Weights of a small image flow-matching model.
Model: 10.2M parameters, 32-pixel images, arch uvit, norm layernorm, patch size [4, 4], layers 12.
Training: soap at rate 0.0032, 12800 steps, batches of 256.
Data: trained on procedural textures in two colours, tilted and lit, 97500 training examples, 33.6 epochs.
Rows from block 3, named by matrix and row number. Rows with one number belong to one attention dimension. Each number is 128 + 24 x the weight over its row's rms, rounded and kept within 0 to 255. All counts start at 0. Numbers have three digits each. After the name is the row's rms in percent of the matrix's.
# q: attention query, key and value (stacked) (model.blocks.3.attn.qkv.weight, 768x256, the q third), inputs 128-255
# k: attention query, key and value (stacked) (model.blocks.3.attn.qkv.weight, 768x256, the k third), inputs 128-255
q.108 093:118101085146166176191147142099144143124109149142090118110136108156152173104091146161146161110145101123079137139157111125113161113147144116125130103128125161126097097161105117121153136139153117126151107169145118131105146150130178084055149164135129117138098117084129120148113120136127168100097099103101114099166140054114137137123153165142116127120131107138124141131171118149117148122100
k.108 085:138128115166144113139144119135108134147093159124142133121128103073136168109129131054123133113153089108089130144124148122116126131148114142140126163154110086119108157116112143088126120153123172107150171135106156153146122155147101150099155105140149086160116151160122093100127136139121125115124111122111135097150147130121215111143115143131120116162163150149119142110142125122156146130129
q.109 117:110130116138130165167101097129091138147137162148123119111139135147105133109171098098139121127111166120086106104109128103119097109162145143125167140129101186108139136163152125109109143137117134137135119113145117154093122177120167135116119099112113128146126140078115148142164143117138167079144130107148081116084126120086114116132131121107131142096116099163111097149092077120118170147131
k.109 092:105142142099143102189149128137099098131119123179108125137128087141168126116100154155108111097102134147130162165129125141128139134143100107138107169069118143114126148141109131150174145133109083116088118143155153130142155154130082119144153144141098102099115099173113164170112154077149118189154094110149128184094071129129112110145159158121114127123102149143135141124146122137122089101157
q.110 103:108169163120126166142120080152119178162111102136113129130106148126109094133105159116144115134106068100128111092152107111140134076096147108133155125109136141167130101138125134140140122094093084130117121096098188142163136139142092141139121147096137115167139170106134104110104127160158101143139112160124152132106125099177138179076162137104148135115139140123125129118115134179110120103168
k.110 094:131123160138158113142097146175156143133138120122128171133151154142109100085154119122101127116137078120119102159118101099135117149183144153133097104135151177195134152160124124083144142133109129148109112102146115140079110113123145194140116131091164130119176118122102162142143132128134102081159122118115111123143159089097149125136175145119151143107117097132139102094150120143161177113154
q.111 098:170162086113106099145159150090207143128120096113163141112126128085134167114172139119119177098081108127126181082123108128118134111152143098153116135127128124165121120118127116145120131139134105141126148146165137142166067126129132110126158085105148131140127093078104078153086155161122145136092153100161160152133123142132126141115119118150115122113160155142138130108111124169144087129110
k.111 087:160139144193150127087175144134152141105131130075164144107169108113098148155166112124146115102146126157158150129137118119105099140129111139124129094146091148141152075117105129150126139117123127094149155107104120173171106129146162164134114165081126166093130114129083169094103098131151132088119132133118111128159142141112117150101133157128137131126107149126130137108082110123159124143145
q.112 121:121124127141142114100172154135131112129162128116105194115135147103141111118125142143149128132131114133149173132163108120131140139097082112137127123098106102177114078093150142128151115100154164170115131072109187122149128143124088150161109100137134110102151115160136142117167178140092117108143136145155157129112144132115100127103152102152135111106119163080117127090125155134157129145151
k.112 109:100128140171092130091072134134165158127156129112139144120126150120126164146152097156134137131146138135135100155166121111124132169142170131148159109164148155150180124132144101128074139156093123132173122158133082126135117105142207126146141200082137149131133095088114094151157127173116145143124169125125137133138167117141109143157155110099101109127150179111115109105121118095142125126145
q.113 085:097137109091113108156100128119101140154136090175106136105136162090136114091096138113133086114129123087103154110120122142131128110144080114099132147141108144156074113111098136183158140142140153165077118138089143135125106121165132128154167125133143093170131102161081114126142170152162149129125117140139118146122147112150132118136137106148135108142168117086112141117120117123157109121124
k.113 076:103131118122103186108126111171131087111134153155127137126134109123115146114143139096178151093147177115109155137122103102132122155139136154149084107173134125156140144142161078103105161079109104137135119147168115125109075157117134080127120122145112164161109127176142148090117100103159177089117148067177137142129123137108128122142103137106108082122145172146130130115174094145118143130173
q.114 089:145097128120139096112088143133143093107175131120096133116134170122129123146067135093144125142146108160148165137168165128155145110095139173118126114107114063104119125155175137172138142150107151177115146129135103123134172140141117110150131158148142082103133119135145136137097140147078112109178094120155140069103077146101113110113105143164133096147108131101113149137187122105133133140140
k.114 087:137098108106041102121113101144136134127140127133136114119144157155109138145161096139136141150099149138074132112131119146161145108173140154165132102133118121133128103114132139128126164121164129156151129182100121123090131155124147132080150166131116129169124105113170074114163148194116087146105179107144094126102186109142092122154135132130115152159194123132134170112122133137106126110127
q.115 097:135125148150133152128099165162110131120126095130129147138083119141170109119111112146132156111122096138163105185067157149190136152167173150103149081130161137154080120157100094122121095139111148116142148149157105123143132137095190177144127171131103091128120108105150106100120129096103142150111099132119109108117150129163167129153081134097120122172153120101113134153163103107129113139076
k.115 087:151136152129144149140149153152112110126103113126151138122141098107125093092113124085136144111087148143128152090107129164125157115150082121143146132126111121130111154121128130122145144166122161153093151127167139115121116157136102185126134077144158110160111144131149167094103106087117129137119087120121116094151118148182102111135111151115131140148151110129070115157153123145086102124082
q.116 099:113140136083153134139142153108142112110128127119113126122167118078121120119087120161163125112117110093165155129149089136166129135158113140124065117134117070108155112122097120148144115105128116150115122138096133143144162107126140113130092161124107125071122126187168119117098132164147093120138170151146153129169146143157138142088135126151125085117141180127159159097110152148164109132179
k.116 091:143135151123129125076156092088157106109149094158126121113165143129134127124151106097117126153132106142164093130167103069153140150093127153100139139119138154142156119117166135119115123083079181091155114122154113175054063110124122132128113137114153137114136134142140103106132138163115119098092159108139132126121185149153132126134138080129110110114146147147146105134116122128100136154182
q.117 094:148075118137126136112120126143105125137145098136181098116124167143131101089136148126113088145096133092098142113107116118155143118157069185140095159130138163142166097076154122119135104107109119136100121082120124081094109078123093149095112100117151153084117121134124155123105140151132153129129094130128164136120159159124139140093116114139126164037129154142112116084160140166115159154127
k.117 089:090138110129108115125108152114138134092085135099104107177102133132116132128121111146114137150104093133152112114106160161090167147129140126175139151151156171055110124181197129136120125135112166078110158095147092095105161125079129120113090171182120129118107149162115129131109124150141126105126144084116127147095066091136106128100113142115087169135147173127125143154117106099115139139130
q.118 095:115162128138114095125135113126144134105107148111134118143094132124085155106110109136128123145096126086118150100112069151145146100103068112123155156150117167107132119175178113142155158149129137117131162133126127132120167106130110089106183099137107170118101140145132108143127107141126122113130140149108095163103156069121131127101121122130195136108137087140148135148119142139117113122133
k.118 086:095114102120131106145167131152151134150139104165133144156100162151146139099105142118129103134137116134108135176083143110123153152084120139123081094113119168139102136116179179124133122118109083147116120092169124147095104108106126092145128109106118175089140087159120169155159114143161119132154129104135159109125165143101178095153113098151094106134123128145166101113163133168106174150145
q.119 098:116136112117145143071076147104076125132156147147115089145073106077151131116123165112109158155151128127143114159095115158152157158122132156126145092164154158106162165149087133157091090154149131124108118115137129092180132093094164112119137109125113095097096118146118130119147147138076138112159133151116130114120148112147122201139125107118169097137120138097097128106132121129162134137127
k.119 083:137161128139076120152114112144101117113133125103128145127105107172137153108120120122137117150155124127128094090136162128095157119129177155154098120138115135125183176118086122125104091137142125178086143113144135126127118106127122120118136110098141152140074104138135142080081135087113102169142096112093098159111144150119106139111136150147151142136130129111114117099130153104127113153144
q.120 084:121116096125114144138144148151164120104106126122104160174136132157146163125147133142094128140116138149090113122120093092151143091122136140115098130102122110130143107121126113142112118136147146137129139071102139150164117115088144157138112084090147177112136080165112158129113104124174127139127140133080071173145107154134115125101170137104098114141127141128141086110091110139143082099149
k.120 074:130117111141130113140157122149117164095104151129133124117126136170161116107148113102130128150123139138129152103133128138133108131122108132111122163128147119147141119103097137154113139074164139092111109072137097154164111078153108099156155192152113155103125148109134144154156138107087135115140158156108117148170097116165083128153101143106136115124128099132103134132093079129106127126117
q.121 093:071138142131087185121168167128141091129158142151121155112113137135119141101105134148142089118102094134152104162138169123103138130107127132153119166122074110129141123122133139125181143157149105148124122113106170176146121169133117092127151149131120107153165124152130123072144154124126100124150113153151136135117154132112118162143114143131157162088179120112129147158168121116136099142095
k.121 089:097126126082162175112114138137145141124152146126095121123166177099135089123174120137137147178125169113105119153116127116137111152140183178128130143138125102172084129080116100109108135119148159139115061174138125129139147129112132111130114068093123120116145146124086129095144146113126133122165122149159142099125141146133153107145092122127103150119146164138131101132125170122151127096131
q.122 095:105101133112127122150087136142144115146150174133118117137133124142147122131144143116137168124180144137146130134124114127141123089106102099123120152124098085086119123129099119183125155172127108166072110104117135124130097133118134150148125131126145164084095159119122118094104170148122138161162130163101116097139086204144139123147116092125122139121145151089105095124164129072102137096158
k.122 080:135105159102120114089123107098107144083138112135138082119092086120076126146138101105131135134112126142172115123146138136155142111115124122105140086174121113122105104114126096100134162101110141127164131105113107114148168168153174138116174180128070126130158104115108081104131122165101117101136145157123122090150154144104127071156134117120121180096170167094121112096120144142103129112151
q.123 084:111169164075118145144134137122146115102098107122132121200107135162142080172128144126135108135150138122110126140155136124155154125123158126117131148149165139131138150085124089139119105110163134084133154146123113133207118149118147131110144154086125142188115085134124136092114121121157153117112155109125124149167103116127113093147110181165114091149144142139118106153152141124119108106130
k.123 079:155095141115113168146121109116135137094138147100180149095153148120110110123103098156120125093150090106109175108145180099138125110107109137103108151155121129148132136077134137114143115115189139139090127089157114103168111126085121105154095057111127159093127138127129166114115094124127128065141143140086121122180150175126121125126128098132162117090143103136103110136144106162096166161105
q.124 092:143092131134117132107165097185110132070150133153079156126126127140124107105105138169146115128106126092069134164111087121106167126079122141115117111086133128147130129123106116140147126152128153142097187107124151140152152136150104133114150127169139118104127070141150160064124133101167101118116190155109110135143160128110138123088136125122108171087125142204112126116148120153119142135149
k.124 088:094070124114126113139118133103137158110153145181141125176119174104145165124106138131163111156172150109103103168172152143132143149146129145150117157168150124118163103132161176128066093154097094112122135150159171137071077123141125102161121136152125087143127114116139132131175179116075129174143165109100146092100111154132108096168151129135123149106138094117120079120160137120099079129142
q.125 087:150138140101114098143182115174132142137115084085099154101139144108084104152121156087135139118127125163145147103131114125105175132127090116110146148140127088139127098117109131137108098077124155106139126111123126128172131122119123143184128179164122121102130129100115151124140162125119151105131126159126128141116131175133115123107160141134120140124133148112150153101113151145139109136154
k.125 083:106131112108081200120110129125109152129138125160131116145151157112101096118096118118144127133143133137123113173140128126139086124111128161174161105103132141152147092134119080125084142139064137126158119122144065130141092141148154093135152161136125138115087091114134111094163123084121123100095156152154107178170162135170120134151148162122141112116128129126124100147121137120109141107118
q.126 094:181124096097112176139166124127126120142126149123142155087166160122171133106135107137113101110121101100111140110139140104151164099121100103089090117161091137156085138158146123101204123137116155108129140149148139144171138160143136120167141136125104082152161145121149127119171122114159117111132088095126116135103182127118107141132144102147129168073158106133136114145130136140152126132123
k.126 089:116090138134116157137119118112139141148159121139143166198121149118148095144110144099173148115122150146111150151162097132130132141193152148154130140117154129134169148126079091112115115128157100121139110152156161113115107157134122109167147126149114096106138112146120106148147134129124140111136128097130112110118089139115136129162161104100103093090151150171174115106178106093131078107128
q.127 096:119117133132105103141115133160140142141131083145142116154120181105107108140120081088085151171115163118129127105151140099141131154131109153106142138132098120123135126104104133145116111125122133077107158090117148117178125135124157132124171152120130104141151147073128100184099180156132151158178150083120122156151101159056138142135099116135117092124160141099149144091088155125138122170174
k.127 090:127165162114108162125114105103128137140121140148114108151167155138169128113061129162169113142139148127138154160084111146123125139135125101139137104081130120136129105139121136118144119141119117161109160155156122138125177119133146082104172173109096202145132128144123127152139131108165150085109123124154137139083130136157117141112123116149136140084136139145100108144119127170143129139119
q.128 108:126115135121135118144132064120083125150146086161084104117111121136154128140146146162128097151149119128115119145096151118083173101161149113109117133105138116120139147124119129136118141155144122117166138120122106098105132149116134133081130074086114114119111107124164146106142084100148128097147151127131103123141133144090098101076136125084147091132148165127179077082113104127141117096067
k.128 122:139139167107130112124156142091110126154104113164096112091123126125142158130112169147150111121151093143163154121143145109148121158133148082144114150135109113132153127120092158145130102092068128153138081120113141115152163160155149088135102149113138132123155112128131084084086157095108148169153067128120107101161135098170088141132098149109151115147115127094126171132107113128150119122146
q.129 111:149105119157109177110114113094127115180086105140140122168161155079166143065131160167110133147149169117165095104155155125112149147136152103144131152126161141122201121087099091132143124149117124098105105118163147114131139146113138128130104145146106131125123126088145131189117142120157206125152151099131099156109093165125126095100122131171115111126109139112126126165121134114105119149152
k.129 115:130177153116118152087102152124140145073113156135141058165142117094160143071164146142135158130148109133188140150121132135106125136137162130172139130116092153107121096100144162175147124166132118129137150102133134078115179096145114110132103107121095145101109133112130103127103097145109122123097167119152180129105142131127194142145099087151120179121078154132157136127107121107145128085104
q.130 134:123135120152130115087144075128101122150083116104131104145164129094113136088163168153137139149109146138150117136130133107108157153135147120151133142132170163113173116057112124136165135126144126112115089116116113134172139136154116158103125130132167144128147103095095071150123154138144141121138144103104144147146121157127126096134119155150138153150092146131087167065102137099163102136158
k.130 153:105150105103129153121155158103130109163150141117109114149153093157111124158127100135149121112148107119138110147125147122084172097097148094146139094081117101087180151117073111157110178139106110132164124061120132101197143112082143113155077095123109138099126091150131136092091111115109128093122165110128113117142125128095141167111128124117142131157118158129132091146078139134099130129115
q.131 118:149094111177134161143116176147101112146161096148137160125131086106144151119137103164130117131119114123103103104157119164165131138151123120139135139135111104127120113145145149140144162138130120107148109167116121159111128116168147156107162149123136128162172141074137101138110137132140166158082155143144152149150171076101130110159123174149118107134129142133097132120107117139138122174119
k.131 140:120114207109134107131114142129146149093122071115131134150126099161128093156088121092101131109137144122155113118133140142148096171112134136156153168095121140088086105130128146130127155165142113093122129145098144119162114143158072167131109140161137089141153146136168098116132139137127083112152105150120142147115078123140164158150098143150125123171140150147110163119146134143121154181117
q.132 141:127136114099127138103151080137167132131127158147162120143173123131137133157170116143154173156108110120105153125182097143127168113112115099093139123151148101129137113098096147142131096133095103108107151114107134154095105112142059151117105129129100146161142111133080110094157144129113135160103167160094166147158096121087125124116089098176154118129146105094082131119073147133166126145177
k.132 144:104119190143134130155100143149132101136158078136135094137112134179138118149149138073100150136136151192139103091106109094140130106131121101112167157142112149179118109119167105130084126123158181137142139131096139154136129122112106145111107108130165162118122107136132168133131138142131160111094136135138134132115144120105108124157117136171134127145094140156121138115114146119122131139123